A small contrastive audio-text model, trained from scratch.
Model: 2.61M parameters, log mel input, encoder arch efficientnet, encoder norm batchnorm, encoder activation silu, encoder depths [2, 2, 6, 2], encoder widths [24, 48, 96, 192], text encoder width 128, text encoder layers 6, text encoder norm layernorm, text encoder activation star_relu.
Training: 4700 steps, batches of 256.
Rows from block 7 of the audio encoder of a small contrastive audio-text model, named by matrix and row number. Rows with one number belong to one channel. Each number is 128 + 24 x the weight over its row's rms, rounded and kept within 0 to 255. All counts start at 0. Numbers have three digits each. After the name is the row's rms in percent of the matrix's.
After each channel's rows are labels from the 100 clips, of 14848, where the channel reaches its highest value: "top examples" is what is common among them. Only what is clearly more common there than usual is listed. The data: songs of 200 made-up bird species, synthesised, often over outdoor noise. In brackets: how many of the 100.
# convs0: expand pointwise conv (encoder.blocks.7.convs.0.weight, 384x96x1x1), inputs 0-95
# convs1: depthwise 5x5 conv (encoder.blocks.7.convs.1.weight, 384x1x5x5), a 5x5 kernel
# convs2: project pointwise conv (encoder.blocks.7.convs.2.weight, 96x384x1x1, transposed), outputs 0-95

convs0.174 098:151184141101156121107077138107151120134167149103118135096141126131136156104137129152117129106138148153102140154167092154091120107099159126186132153184128116116167130117150157163093122074096128117126132107131081144151118148099107100141134114162114132138136162148143146136137155147124132099
convs1.174 101:111111119111095116125135132115145161156129124139141119124118079083077082113
convs2.174 090:131128134138159075128069144159162137160113105128147122092133105151151107109121130123143119097134101152134125134138120176115055134153102120142100094078141149144150143175159162135131128142140177110148121108135109104105167129124074111120122122115113098118163120114115129149151116144091154139
top examples: low song (75); harsh note (70); first syllable: harsh note (39)

convs0.284 100:158155111143138105124100109145140098085123142063140114108079158148112147110143112152103140128093107123153126099137131128148094145141146168172131146161105120130146147133120144084091119136143155155158168108146154162133139121166139117099162093128132145140101070111096104116083111145123126131
convs1.284 108:122118124128129133146140139137146158153139111167149191181157137132148157147
convs2.284 110:120109191138054152160161129120100101076102086160111130119086137114129139129135147100112120150090117113136156133121119155155137104104152133139126152162099119134113114109130090130112140100102099130145143134110112101134152065133155110123109110097129130176093126142142119128121160110148163119
top examples: text has "over" (100); crickets (92); muffled (low-pass) (34)

convs0.178 099:086148146134120127128150098134149149121138094106124133115157086100123123151094112118104072116102153122134131135139165124140131105145117122102091136135139146141112120126216141117139119088135149111126090106122111129169099169112113132143094115141056139150115123150108137139151171100122100089
convs1.178 106:095105078079080122134106122114128145120155162159122108107119142143117137130
convs2.178 081:086165116113133147148128155157148142129126163097111100105124124097157145149115113107076164113107104093124128101143095094160115137120076096124121096117114152119186121114109139141114126115109105138124149111153159161151098090129103132182144113110142182139112111104140099151153110132087117128
top examples: reverberation (65); text has "room" (65); text has "reverberant" (65)

convs0.375 101:144100163092128129103161134134124138128133138164124103156119170137181149190124109150100106127124124117124146151127103132123134103118146142112180142118108124138137110152086149165100168132124105149155124143134114110103163133140140186103140123103154149121167128068099110112107118192120140115
convs1.375 100:131126122091113168149120088083160158155143140138129148129090118102106099128
convs2.375 102:123153166116127094187107138114118141127108126126157105123144169122134101144127110145136104164107116110097104087133112121164124160152108177101153118158121130090159126106125127148040124137145093118118156171150127094127104162125123105133116100146108119126117179123172127120157139126127123154
top examples: steady whistle (99); first syllable: steady whistle (86)

convs0.207 099:071176156151132134122141144120122119109106157162133137103127116157133113142115153150120159102160176119163137152101103147149126142151117064119152135138106112132127081074181160135164162103114112084119138112116125101134158112131099094139137118144115111109111118138169114103139138090143114118
convs1.207 119:116127159135137109081097075100136120131126138112082089101101121126144137132
convs2.207 097:163121117141104088133160094161109148140129132134099067151095117110185126152094149116131169151106123101133128149100155103131166113161134092124115104138121127146139125091134089074128144154117099168136148102118124099139165085118113160142131168143098149136099158095130139117148137117141116129
top examples: dip (64); first syllable: dip (49)

convs0.80 098:167163169118116150152135124144113137119149128150077124088110136131172099121178108144120148144143144080114101141154127149126098118105124142142177086131157124128138140121141077173080131117130116187121125110153135128118133179097122121142158126136120104139125159100139141151111132116128188131
convs1.80 102:113124118115104100104108130111086107077124112104095075108105125128129142152
convs2.80 068:114115127135116074135160180110152140129126141126081074113170107117127130121148116122142142117128107097148141141154125131107109095138155088124134135130093120131118156118156124138163138115122124162152093138141106046110183082139108160112085129107102127109145128155124122113137131141121170166
top examples: harsh note (55); text has "noise" (47); first syllable: harsh note (32); first syllable: click (27)

convs0.313 101:147161153130139107120197152080156105150147120106119150162084125116160100131138132145158120143093124125148149123106133140074092146196150099148100117153091141117118148107119111142119115091112186119107133120131142133162128120103154125131127141156129142130103140142111127179094119155099115117
convs1.313 105:122129124114111137151138137120095106110086065141142144148156099085098132124
convs2.313 103:143147126124083120172162062125102143103120105174088118171107137127127078135105109166120136145151141167152138130113158186135154089112140141121140120152148143127138088122113125096111143111114104107162150091152149114130152146110118100085118110132116087149103140108143105114095141122154140126
top examples: dip (75); first syllable: dip (59)

convs0.126 102:109146108133126106162174138082120076141123146109166122128101108142141099101136127135193104152097112121106114122110124100047140105126120094141106133129131125097092093175126149124109141099094145090142132139122143148093118111132139151087126101101153111139122114117134134131099133140178135145
convs1.126 092:113106096101115126125105111114112097120094107134158176163148147146169149142
convs2.126 124:125138167138133112135129181116142089177125107134154141109123142128134128157154136118168109127145099123111142114131124156158100151136150123078066156148167125136138149181170123139126159159143145149105146103155089083137121139112132122138098070136108106129146106106091149134109091127167119125
top examples: thin (high-pass) (82); pink noise (32); white noise (26)

convs0.40 099:130132106116151120132162133132167119128122127120146143127101094106109138114122086176164128145097109150109176165143149131102150097110109136164117156134136116118111132155101155122102148124116127112126121142078148142141117112113131106054133143135116168135126127071109078157121129190120166165
convs1.40 088:130123130123103092092115131083119146137158111139163157168124094129098119092
convs2.40 098:116160119097120106099156135153101120123132151157129116115110114165201153136128132111102116112142125121125109129163116146128114147119134125111149111148165114059075103132126106121121135132135151083138144123121109121183167180114170160130120076168094135135127133142154091114114114148119154134
top examples: low song (72); arch (52); upsweep (45); first syllable: upsweep (34)

convs0.133 099:112137114156149137122104118147081143049116104150145109103176083136125129134132176105082132100128137110158105157117126124152106146118140131093134140118111121130112110100138127125134124145097092137126105069160157125153159156140086142177144135131106102126124127150110160112166139098109093141
convs1.133 092:124100114095102125143110123106110095103082105112148148142156137158169142161
convs2.133 087:141152104141125133165122092091152167117126117094129109150134078146140150133088105132147149129148085168156141117110130139158136139111097124164113096135083185098127169129144140134109126133121136135169083184134147142114143092146098131136122123130129123127075139101174111153130147091140146147
top examples: downsweep (83); high song (58); first syllable: downsweep (55); first syllable: arch (26)

convs0.382 102:112144145100121097095141107166114141085121149109140130113112135144135137119123132134099110165066132148085116152113161162120121109069144135138142115142089110119093154132111133119133135131110065146135111159139131127130114113069114101094151115156111137114139111115101133178118110184092167136
convs1.382 096:142125120123132128143112094132103134144147159169170125104069093107145137154
convs2.382 118:107122159124143135137072089121107173102126087117149088176162122138097099116155121106148111130100093181107150130123106154146144123177116129139121144112139103111126132148128164145106160110131117123133120132130073112152137148133158122121127116151174082125081128160112181142138107160126122129
top examples: reverberation (79); text has "room" (79); text has "reverberant" (79)

convs0.16 100:077130117137152106123109144137118143139117086126186113125153128156144137160096158147146100051148165137137164150118107102118146139134182130109128162103119093133143121083148137142177101101104121115116106117125140132135136084113125120150105101136115127113147095127138113136102181153154095123
convs1.16 099:131147091130174114126103143182109120113102137098142152136120102134125082103
convs2.16 106:149133172129121145101175098114096118100121117150116139100076075144094168128152135143153118085147122168142152135101141156119140081104138130145113114105158116141075111172154171127164142130119156144124094125121120144134120128142146142145160138133127121098095126118116151140133125089074095148
top examples: dip (100); first syllable: dip (30)

convs0.377 102:149078143129123100103160138152127119159111118113137152133128127124154128091122056148172130177136138135107108140127096101145136107086110145105151137130124162142125138183124117099099126166126174143117117144146143150124106121150150147105107131101120136138148153123180072118112137130189155113
convs1.377 094:158150135115101167142133123124182141117110131140121101105147141141147141192
convs2.377 111:120067149111130113135132166160130125132147104142142150084115144080112148129145107107108114113103141087092136085149164143148105116124131143145183136121144120082110167184156145147092088093087134102111154131116149116145137136147099112144153117081126143142138118145148130114164104129118104116
top examples: steady whistle (100); rich in harmonics (81); first syllable: steady whistle (59)

convs0.267 100:186151128145137097141108137129141116151173140083127155113136140091133143079192101179140142092120124114124101123186128166141096109064133130153156129142126111128150157119128159107118115096157143148131117147155145176130143145136133124133154129141121119130125119126144146131077135116161158109
convs1.267 110:124121113120120108129123140126099107122119094076111111120084073095103119100
convs2.267 080:119169146136118149136112139181135120139100112134135099137103121129167128170133138145098112098121123104132106108119129179114095120068095110113135117078113175098153151127123126133142119093111154116153124120129120175119130094126138143135187103109107155149116107177136132137118140186101166151
top examples: rain (62)

convs0.4 100:129097115127112142140209120129119146132090068151119124139100125134141082155126104143142130158143093114100165164111163102125162128185116147108099139115155133095105124122122111126117116148110109136145138148138129110105140092117138154086082123065152138109112120120089109141150110155123118140
convs1.4 119:121122099139123147128118143133134133123138121139138146143125178163208146163
convs2.4 102:126148187134129131127109118121134132141069106141116178133146139153136121124140128134156124132141146144087137127137123174134101177107132119098080099164137111134148096133128114092105118124159120135152170161132082153160148098080124080144144095136149143132134100083116146126112126099154152085
top examples: rain (74); clipping (38); text has "clipped" (38); white noise (25)

convs0.310 102:139137134121144124129104141143103107130126117116148059167116149116123162179090112090096084112121089140098116111082195131116132118120132165133118147089134132155132139166108124084100129133103112134090138135153141118148150143136110135128103119147135134113107145180117134120140093139069096124
convs1.310 114:123110104127131140123074117155137103075104149151102074113139144126112128134
convs2.310 142:121128128096102156149150158102129087134117124133134156108109102129103155143170155148078108119094106082124183138105084132185117105107118125123112126134153160093110147166116131167138115119113130166086134151141135152155139130160143131140159109154141147155088146157090148125149158137108119151
top examples: low song (70); first syllable: warble (28)

convs0.84 099:110143134100144092161156079146092124164121114101133128050132140126130124158121091110130092068122116091142122142157147090128125099089126118098112115110177110150144136135142123148113165089129148139148122129131121153133154149133091134144128112155094110080110104113146129122155161136165119109
convs1.84 124:130136123118120115114114107111124141131142129137150136137128078085071077089
convs2.84 082:113112154109147082101133188184131183139138132111154091083120140147190131126136105125099128128117092116148088140135136101121100120128140128118124125142112154134145127102126121160140174142118133113125137133147109130131139123089088151136133111108062138136142065115140106132122127112099180132
top examples: reverberation (88); text has "room" (88); text has "reverberant" (88)

convs0.249 100:158133127146121171181159118109144127153136090151096138123105130080144108116154106170146147105130144101122082133166094120141135139101131148145151135118162105112112135089124130142095104146126104209132103131122116142121125113119120130135197144115139124133129121077129123147125131105181162109
convs1.249 102:157145125106100141151163143142140150174161148142142182165139144143137141129
convs2.249 092:070137095115114141089148148113123132133107176105123125141122137161152143086139143158085149113114079102153144146124073129148125142123135095113082138153106151126158114114104102116120154160131126167186125104132138127112148103103094152150098096150126132153129156137141108134144160117117180120
top examples: harsh note (100); warble (42); first syllable: warble (38)

convs0.37 102:121103111128129164144181124121128172158143088154132148128116105131157099188117095142178118118137112133141166141142105123122169132135100164147104146122166168150099120122127086175121123109125131153138130125136190137170100143099133135102108103115112121113163151142118108143128154150119097091
convs1.37 114:145155195152143144154191166147115129131124112124134131135126139145126131106
convs2.37 116:141139134190120141121135100121097163117138122169105122147091157120119158119134132130133121122157147145179139113128169128145115119121142179145164136153150156148151102125089121106087172117118153065135157112072141118118061149117132088146131134119114118144146141093164125135143136120114132117
top examples: low song (84); rich in harmonics (75); click (56); first syllable: upsweep (41)

convs0.90 100:111146113103159099165119126089137085146135084171134147101081116103109094147143129140091121090199111115126094133138104108169105126128144111133138110150133121123172131085141112160143123079154123138112106091152171142128107141121152139134167099134146112127133148121164142149116116109117155107
convs1.90 105:074096102116099075094108111104084117139141118106109127130124121118123123121
convs2.90 078:179140103094128116168107125119164136116131123101160122132161099145129135132130137158136117137150120101146117157133107111105138174125108134136077130126104145115114183127142121114153135131127133112139054172125146142158132129141178165095167124128110128115077091101158103162095126117116162151
top examples: rain (33)

convs0.15 102:124134140125140121151086122118112138120128114143153102112157144079130141158128155123112127065181127126133082114152100165148135075073104188158145137120172112134122142123119149140149154135128094172098114145126151136157110171138077131153129104113124117106120123125127170133134113111138096123
convs1.15 114:146134128109099158141148148106127140141143127123144139127133095092088076076
convs2.15 094:125158138105119127093158148143130127150147161106129126088144190125112087085118103118187123137147128138103084125104110109125172135124164102149135135118117078130113134150141164127131168177157104144092122123134080092103120150123104151131109132148137104079153162106105108130100133132119122138
top examples: upsweep (52); first syllable: upsweep (37)

convs0.276 097:115141117091146126153170091140098156106131108110107134126149086109144113141141118111124122136143096073140065155129194137135089122115099117073148105120170158132116133118121093099102096132161115154118101107150139136136138168129143135134097108150133105099108173124115121139164116134102099118
convs1.276 102:135142155128144120101111089116081083094113106130137153118140128137172110096
convs2.276 084:115099185116100097164188079138128130122125109113123139116086101131115156118106137184104144121144139106166145124122125152149134112128093132144113117107138152136103160137165144132116154134114141137107098131159132141090130120138088121125177098111080144131067080113132112110158123093135123123
top examples: pitch: middle (64); warble (62); first syllable: warble (57)

convs0.305 099:109117098105155118109095114118116131123134081140158117150143112133106140134104136096131096132139089146141124136055149111098150110117126162129118143069169132116141137104121155136132124120151148131149104146117125151173100133085104091129119105134174087116123108121114158135162092125086095074
convs1.305 098:155191184128124119149152142123113114102112111148137149123128144159124115092
convs2.305 103:160147144116137100136159109118133107159177108126153116135116133130131135120112116154151148151148111139116111116114136132117139125129138133136153085139150139170138172123120176109114180172119126094082111105136093113089102171111102142099100080128068092100152113126133088158111123104113107160
top examples: dip (59); first syllable: buzz (33); first syllable: dip (29)

convs0.32 100:114141118194129151136122157109131121115082131172123099101128136132168123133142112116153189116138110101112142157189104112129124145141120135137123108107145114133086116126147120139147090136113116172164079101136117163113113145141119148128163094079100109100145159101121155116101132086159121127
convs1.32 095:097103109115122128138139144134093097093087085110109112135135139157174154136
convs2.32 098:127132115129131086154177115137181125131125133124128140125105124082130086113082109107117136166130147108115089128132142119153168129151168135091140103147125093136095166135119153105137140178144109143092113140120131093117124151142096128069103102131133108087110148097118078156165116115133119159
top examples: downsweep (94); first syllable: downsweep (87); high song (73)

convs0.339 099:127085118076130127109179136139141114110089097167130106141116143119159115167118093159124125148142105133091191125123165128126161108155113126159088143098115127099099138124104137142114133143136111127146128156116119100109134091122136150079101102094147149103096111118087141133119095174104106150
convs1.339 112:109133112128122123136133131145129124140112128143149164134136166172204161154
convs2.339 075:128133148101144142101125118142124102180066130136107135132151121152162136138152165127146128140116107122077128129164129144144115174150124098077110063139141127119127133136127121121135119132170157144147160117140066140140135103138106099126135073150110136144142093119085112122174142134157118088
top examples: text has "over" (87); rain (79); clipping (39); text has "clipped" (39)

convs0.380 104:129084120110145140128160137153119108103119115129114135154116148150134116130121125168150127148127119156081235118128132086107180120141126152147092156111105143134129165145096153125132126139125111107145145172114125124138129089120155142085114106108117172142105131139101108136121106185110134120
convs1.380 092:143155148138124142143138129126162157158149148178164167146132158148163149139
convs2.380 060:107104104103114185166134096129157141124125099081137157121185122137150143108153115169092145124126127124135133117120143119140086151108131132162147092130121159133141115094120124114128116159112155149144107157145171105148126123110178119114163078110104136184094107131178145128128128088118145131
top examples: text has "over" (100); rain (99)

convs0.337 105:148104168144091155099118144127122150130157140079135172082156132163162174098129128146137181163091121112153155105178110142130157143106131126141133118147129132136139161125102139112125128126138140117160189128110115141158140119121130066118120097145150154116133117128106092095095161132145140129
convs1.337 100:144156136137141155153170161132142131135153119130112101117116090089084100099
convs2.337 112:126113139088154141132128138160151132162121134082135110127111101183168147122132148136130123138143121104116156144174119139148093154128135109110090101133143125103115147112140108139120122132126157094166118173168135119131147111095116166118138105158132161140143077111126079160167094149153139197
top examples: pitch: middle (60)

convs0.194 102:152099137150085158103143123159116148161143142127112162105131171131131158134103143155101161115148072100159133115137143108140157135141167137128099133133150168122117128077118126111109115143141084105161159139137136148124137126107072086109115137132155137081146110092110071156133146143114124096
convs1.194 099:112147168147105155163169132114124111112110106081093092116132117131139108105
convs2.194 106:116120128119118160133126146163125095155175139130146164127155114127136129146143169108148109135136138105136154150180122169117121159081143112151109127130157121125125115114099103119150113139154157126168143151192136141107095096109125136133110105096160146172145129121116078136148095166166113187
top examples: thin (high-pass) (59)

convs0.277 101:139102120152119164092113125141129169139144163111107145146160129139165164148122109089140163126087114097147130122113111125144121150111129087121085137108131145093096111148113124138140102102175113092166150142145105151087146096133137126122139140126108109101155113045138137088157121142124089125
convs1.277 089:146116100147138098125127137134184139088081162137128093108146111108132139153
convs2.277 092:119107129111136143116137104074106135110076132110104124161128122158105108130109114133152167094123137191173109118102124123091134134170052127152096102116119159113136129141121173170124137106138156134142110114122125161156146152143159145093133098119102088108147114115148132116102147101118114105
top examples: downsweep (100); first syllable: downsweep (82); arch (63); fast repeats (56)

convs0.147 102:133125118173136168129127128162137166082090110170139107126148096128111129142109152103139151094112153123162129126105130129139116142132122150106107156124134127112107125108158129134141107160085120131115112094136130117122144120144100130217119118114123068140114131149124153088201109097139093144
convs1.147 106:130135109136126108117121134133140142146149141135136143163164171152160175187
convs2.147 081:086112106140158145160135128115110165148119132147117143150101165158134123110112148120126149156091119143163156122122123104109174117096133095154134096159124170137137093084108160100152161143133132108133072148177131160088128137134109157102138115096167139137106123118128111122145122122160099187
top examples: downsweep (99); first syllable: downsweep (87); high song (73)

convs0.99 101:147147096108155127102121103077127125119141139160095128138136104081120139158145131127157127056113104126138090120080095136131112138115132153128140143096125115083130112127117144140144129091174147152166128127111088161147098116133158125104143144135153112175126093086143167095158101141111109113
convs1.99 102:115158156149158099125142093075111123139139148104145136125116143172129105090
convs2.99 108:151166120131120091124136108149107144151158164115130147142085123164134177068120129126159171124142124159129139134114161097112112115139145137139157136135122101148131150147108152124139154114093115109078089071137135154104140144120126178162098094156105086111143106160130138166104138112142129106
top examples: downsweep (96); first syllable: downsweep (71)

convs0.119 105:143111138132106153118087120115124145133161133071142156098163141166176175121137118153146152143094109128123151082191110129109154132101123145139132129129128116140136147136110151114123111105128148130130158135090098149168134104128119050122112067127135128123109145136087116086108146138143114135
convs1.119 099:171152138145148152135150155126163147147144123131122104119122104083080101101
convs2.119 122:116135149087150120121127163159169144178104163065138108126130132174173137136144142145151138116148117119122110147149119144133077178137115101094091102121115123106138168129143142135116145125136149121146100153154104106124139124111124161146178089149143153131137083099145121141140110138151165170
top examples: muffled (low-pass) (66); high song (48); wind (41)

convs0.360 100:115149107136146105135102143098161119121142129199170098168100099091098097159116127129107119087174150151150110126124128146181110135144115134117150160102140113119140104071155158144146127136118111148108070117161140156120105144140152129141122131094119126142127151142126160155147108106099097141
convs1.360 097:095108111099105114118114102106113127122123108116128127117111081079086099095
convs2.360 068:167153119106116134130106085124149119168145097116134130110192177093111122126108103096166164164144113104106125121108138096141131177125139111137093168106141095115149137136124117140136135131117095169113128104133134116159105131106103103126158138156152129069066132133154128125091143144139151142
top examples: thin (high-pass) (41)

convs0.361 098:125134129072143136124152115133154161070129120142109156107107104156123122138107161165077145118135148136138152135115122172122136150158112126168134147166076131144124155112103123170141130143119128115168164115127164115145110096100136117122107103151164125144111075106108095130105106109080118163
convs1.361 117:128123132121115135136148151137096110090092110102078077108112124103091136138
convs2.361 082:135129108126119127131140133173136166165144109147125174112135128094157149103138160144086128122110147121149129134100146158106123111074151119135136149062140177108140120121156155078119167085125113111167147116121108169139141115117131155121157115129135153150104147095140114169103143166091149149
top examples: thin (high-pass) (55); text has "noise" (34)

convs0.190 101:132110129112133103145095137182109157117116117167084113122071125143142130140135035119141126168141137126119139115155159149143112115124111130149145131092147159144120112139123123110115125156181129171132146154125133135108133156164124099104124082089136133095106140156115154107099087141145103129
convs1.190 101:143130124128099095142161145108094121152162144105112159143130079107131170152
convs2.190 107:102114113135127105165090126154123075144117134114126143158119087091145106123115116095107125192122088143133129159082146157134141152169136116145098092158121139129122128130144132106113096133145103174134110103123107126115185098143123099120092133157078144127100143072104143125151118112125109124
top examples: pitch: middle (76); rich in harmonics (67); buzz (51); first syllable: buzz (38)

convs0.338 100:162127138138108128156152123123094126157112090105135181075117103118150116105143081132131130137129065131111129188151133130132132110127071121129126117172171160166129155160129068112106128130155118123122155099136149136152136144120111121123087117160107129108137159120134093105146141154125131095
convs1.338 097:099119115119098155169162153128131145138140113109110099106074118127098114094
convs2.338 099:090163147113083130153180164136116105108145164152161166118122133154112179075138134138108115141163128106121129114126088148138161112136116115155135134158134146118134067117086096134133130128080124113148143164142125140102125113139107133121090090139149140154118146102121064112129108111112148129
top examples: reverberation (67); text has "room" (67); text has "reverberant" (67)

convs0.110 097:158156122133125118123125149102121075151100093103137152150133117119116107071140124126121104145103089138083100130107174082088134160191148109112126102107135157118146130142120098102125122112137175111119104112140140120109123112086142165147158141133141122167089118097126143172112128130094158129
convs1.110 094:150121098093120152181138129108116143129099077147147131100091153118122123113
convs2.110 103:173110100096123106166118098096137138131146113124149136158143139106160118080105144138096154169148126166143147115051123106122164139198120143126136117154122156148164112131123146108111140116123097133159129137161143137093153111125121147098094115167119094111118143090115138112135148095125103117
top examples: fast repeats (63); first syllable: click (25)

convs0.346 098:099116083107152097152125113142077156114122122110089122088117092128130113146140082138162130108130098113123103105121162114181112151078106088114140095080134146156122140149139088118156116146156118136148144124120155149113128120164132104138132095150090113110119112128161130124100130165182155122
convs1.346 101:107112112132172144128125104094074119149144141076116144128144102132160136106
convs2.346 118:119091128135124122137133136143170094123145157063116132093138099141115144137097115118126108083161109099136146151129054135140146152093129120186119109091086134157112139133165151145108109145125156159148095154132118116133148107112121148140153135160111159111105138123157153154151093093114099137
top examples: downsweep (79); first syllable: downsweep (49)

convs0.150 103:180149152119105125127108127153168117140161139118139170080148132131132139128145117157124153089143097118089148174116101175153095091120126132154145144210111120130139151129138116182130133084120122102124157099110117125113166133102144096117120150144149115137110161123139111095106145128124144099
convs1.150 096:121133130136151086128141128127094138129132130165170132110107194171141113121
convs2.150 114:150142155099134098133083135144163140165119146097132129146128131158158118121137140112157130131138143123066129123137135163132088169134111103099087113146098103104151157145120116112107135111105129120178098162165072115110151085103134150125128096146129143093138095098126140121103128080168156125
top examples: reverberation (89); text has "reverberant" (89); text has "room" (89); click (52)

convs0.271 099:106090137137062111110139137112109121130078112147129136105120147158151100121126146149099116164145140131155131142131119127145171148185147140135114100141126145168124114103130138144097135172124114145140125113155179079151133137132116136138093128099150152056157127122080124115132105103165129159
convs1.271 102:113094097103136140121117135146131130112114104159171186183138116124132124113
convs2.271 089:136096157172131105159126124124178116120118103130116167166087128088147122129097130092141177086159142111131175120153142142148148135117105161093089129120155120112180149127140113153108097078089151128139140136145119149167132108138127131144149107088136136105134120094135124084146139137166120115
top examples: reverberation (90); text has "room" (90); text has "reverberant" (90); steady whistle (53)

convs0.289 099:173166141192146145154131121132125137121128097181113127103082132112146132141156096087138134118110158133121129101113150106114099158120095176128154104121194148113109132095162128128115130135102153173108101112139124162153112152079113101139124118143114090130132132160135144168129132099112122120
convs1.289 115:129118119141124138120099117123141107100096113107091073075107099106103117115
convs2.289 097:150161142115105131178134101156129095151126124156137094142113133136114120107136152125137118154141087161117089152143073146111130121074158132115123102138121152133137098076140129111103177115147087117115115148133080118123128126087136137170120135151078124165085148085152115165134155127121119124
top examples: rain (43); click (43); first syllable: click (35)

convs0.343 103:108136161141112123119113099118115143143126143123168163123149103177162115128136172118152139114116153138112171131089121152106165148151149117103105133105137122116095139088130124183148143099079124085133151128080143102143151078087132070100086146151112118133127133121141125120107124108124096111
convs1.343 109:108130172147131117129181144118131146181133122129141188144118129135142115104
convs2.343 119:148120135128111151138158109110103140118097163133105122114095130132156163117107166157115126124155083112160083195114101141105156156124120139139109132168115152124150078122138094134078144118128129127151158139112117099091141114144107109128096117121104144137110139122155071144108168085114171113
top examples: dip (96); harsh note (43); first syllable: buzz (40); first syllable: harsh note (35)

convs0.87 097:138169132125165107154125134112137126156150097158157137109153126102118101133144148131086139080155130116140074168127151130147117122116136111112170117141139134129151118072152121156128133104108114150119098089150115148152135165111108124203130120153117096114138151147148168133196138099112121124
convs1.87 108:140143139139135126138140113120116123121078095109136112104105063089105102103
convs2.87 074:165160119105117141151135126114108099152153130134173141118171101088139115142080156104155142139122160149109144116150147108173143155145133142116142154110141081128100150153171137141100113148180095130122119087134102108122121141138115127107097066140072100138095163139119150111117141146143131135
top examples: dip (55)

convs0.18 100:102136136128130145125108139138093099111095139160131130097147103148137148118108121143128141101154146160132137131124105095133132152112141085130102127114144093157133123116149197090132171138150094066145140134114121121106181120138068143149145117146126127096113130104172112065121136105134102169
convs1.18 110:091100068124113109111082125124099108102130139096113113141146116136134156151
convs2.18 097:122127144114120135177142117127156125189098117129087099146083123114138164129116169105138145108100057126162145165096119112157145122128125087141105116123111140093137109121167132109119182120122107147107104142129110116142135110135121161140137152124089119105096135129130146167178145085156120147
top examples: dip (96); first syllable: dip (91)

convs0.172 097:107112126127123103081118115139167147146144146123072146117169116093122145148118131136135135129151159143135158102133089160130130126131157097161119133084096126127129132110100137142133130113172146081127102151178113162161102112168141116104112158098109162083120153152153118106084107117127077139
convs1.172 100:106116094066076162153144146155124131124116124116140128110115158144156122126
convs2.172 085:128125134155115094131121127115139125096127102154145117125152118093112114200137119167139093166138104131101109059126156097122136163173112125115142144170164120107116128158093120159142156117145066122129108144155174128131083155165173128143112138129115115148133135115144139097124131147118117144
top examples: low song (82); mains hum (59); downsweep (59)

convs0.369 103:102132115134126140178091121148123101109132142115132088110105152134125169120097149085097098121111156143150160099116107143109125154176097170144108132131139153107113113119128119143145118167063130104079136110098150085113088127133104141112057111134146145128086118142121097146139128131124132142
convs1.369 092:112120139138132102103121150143104077123151162096093118154168113091143145137
convs2.369 115:088153162125094155151171098108121089073076144130122159119106121139099127099127102183083116147123124130132146138109106117124162111124097140143124106122133121138106097147097125156136093107106096140111111097138129127156144175151158130117128085136128132151091139131141128112114164118063112145
top examples: upsweep (100); buzz (40); first syllable: buzz (39); first syllable: upsweep (36)

convs0.41 099:141146147125124122099092111171140130135148123121110147130093145166188147172106149152138142089139130137129138126124123129150130111132148105160143108198113139134137120102114137210127096067123092111146145108132130139158146127140136089125132097156149126120122160146119137125142090158156118085
convs1.41 095:114139135109121160158144150132127108120118109106096092077087121153147097097
convs2.41 087:141144123116089161169130176166135104188195137125152111087104138117130113127155150124157105156118141141147108107099138114139126111111161144129154144118098135154116152150116144131125166141097121089091112144135156134107095154122133129155136117150129128143115123106144103160133123109091087199
top examples: downsweep (63); first syllable: downsweep (47); first syllable: warble (31)

convs0.257 096:109115096083180130157084129113138112134132102163153110120102114149143140156096117136123125075188146156157132156127103084135128107156148115111133102116134120111141105105112165152097145120138112100112126125113148158101164132140097144121140101118139142073106133118104121072142113140159098090
convs1.257 097:122155142124123145131121122151124139146128122102087081097112087108152173169
convs2.257 082:137122101131128189170157135124126093148132114116120119131093119124127111165089162102118097118092110081141124154112133129150147133131098107156110127113133116137111108085155106088112085142097160173153172097158149129156137111110074150121144157154112146116121176131111102135169125153132130121
top examples: pitch: middle (64); dip (48); warble (48); first syllable: dip (45)

convs0.20 096:157119111119185093152105105122117131122158075170118069133111115083121128127186123150173156103150157136103119148152119157146123109117113171142175143110150089124141126124120134143157138135112134185128086120106125122146120158133120127140144121127115116128137131161090178130134133124136116175
convs1.20 099:112083105105132092075092100131115136124122161131137137122114143146156144167
convs2.20 087:117084127133129144158129107132082117119135088203111151165111112156156126130132158117100127133124156103135190175134136134119128098123123149105123133167141135133122105096111100099119076100134110103184125147145173121117122108125113141129104130101132133187085136144119094122154136140145116138
top examples: harsh note (63); first syllable: harsh note (42)

convs0.118 098:161141136121150112123146137153133117117145148127124101184111146144117119116152129156109145119119134096108152136087159124119066156115183145122154132104123150136130097127098126111061125150104101126141129166135117127109149101146158140152152142135133129178068153120105111099119088141084164098
convs1.118 094:102144136103107080134152127092096131155129090102107160136095122127151131095
convs2.118 128:105112112142151138128098153195149143146124131095124090149137126114144148114126095077113101121123117135173113170162132140157087161119107140176100129114094102140129120092148105114129155153122133148141150103142110133156135103087110148153126159165131138093132146140152139193128088130137135093
top examples: fast repeats (100); arch (52); first syllable: arch (33)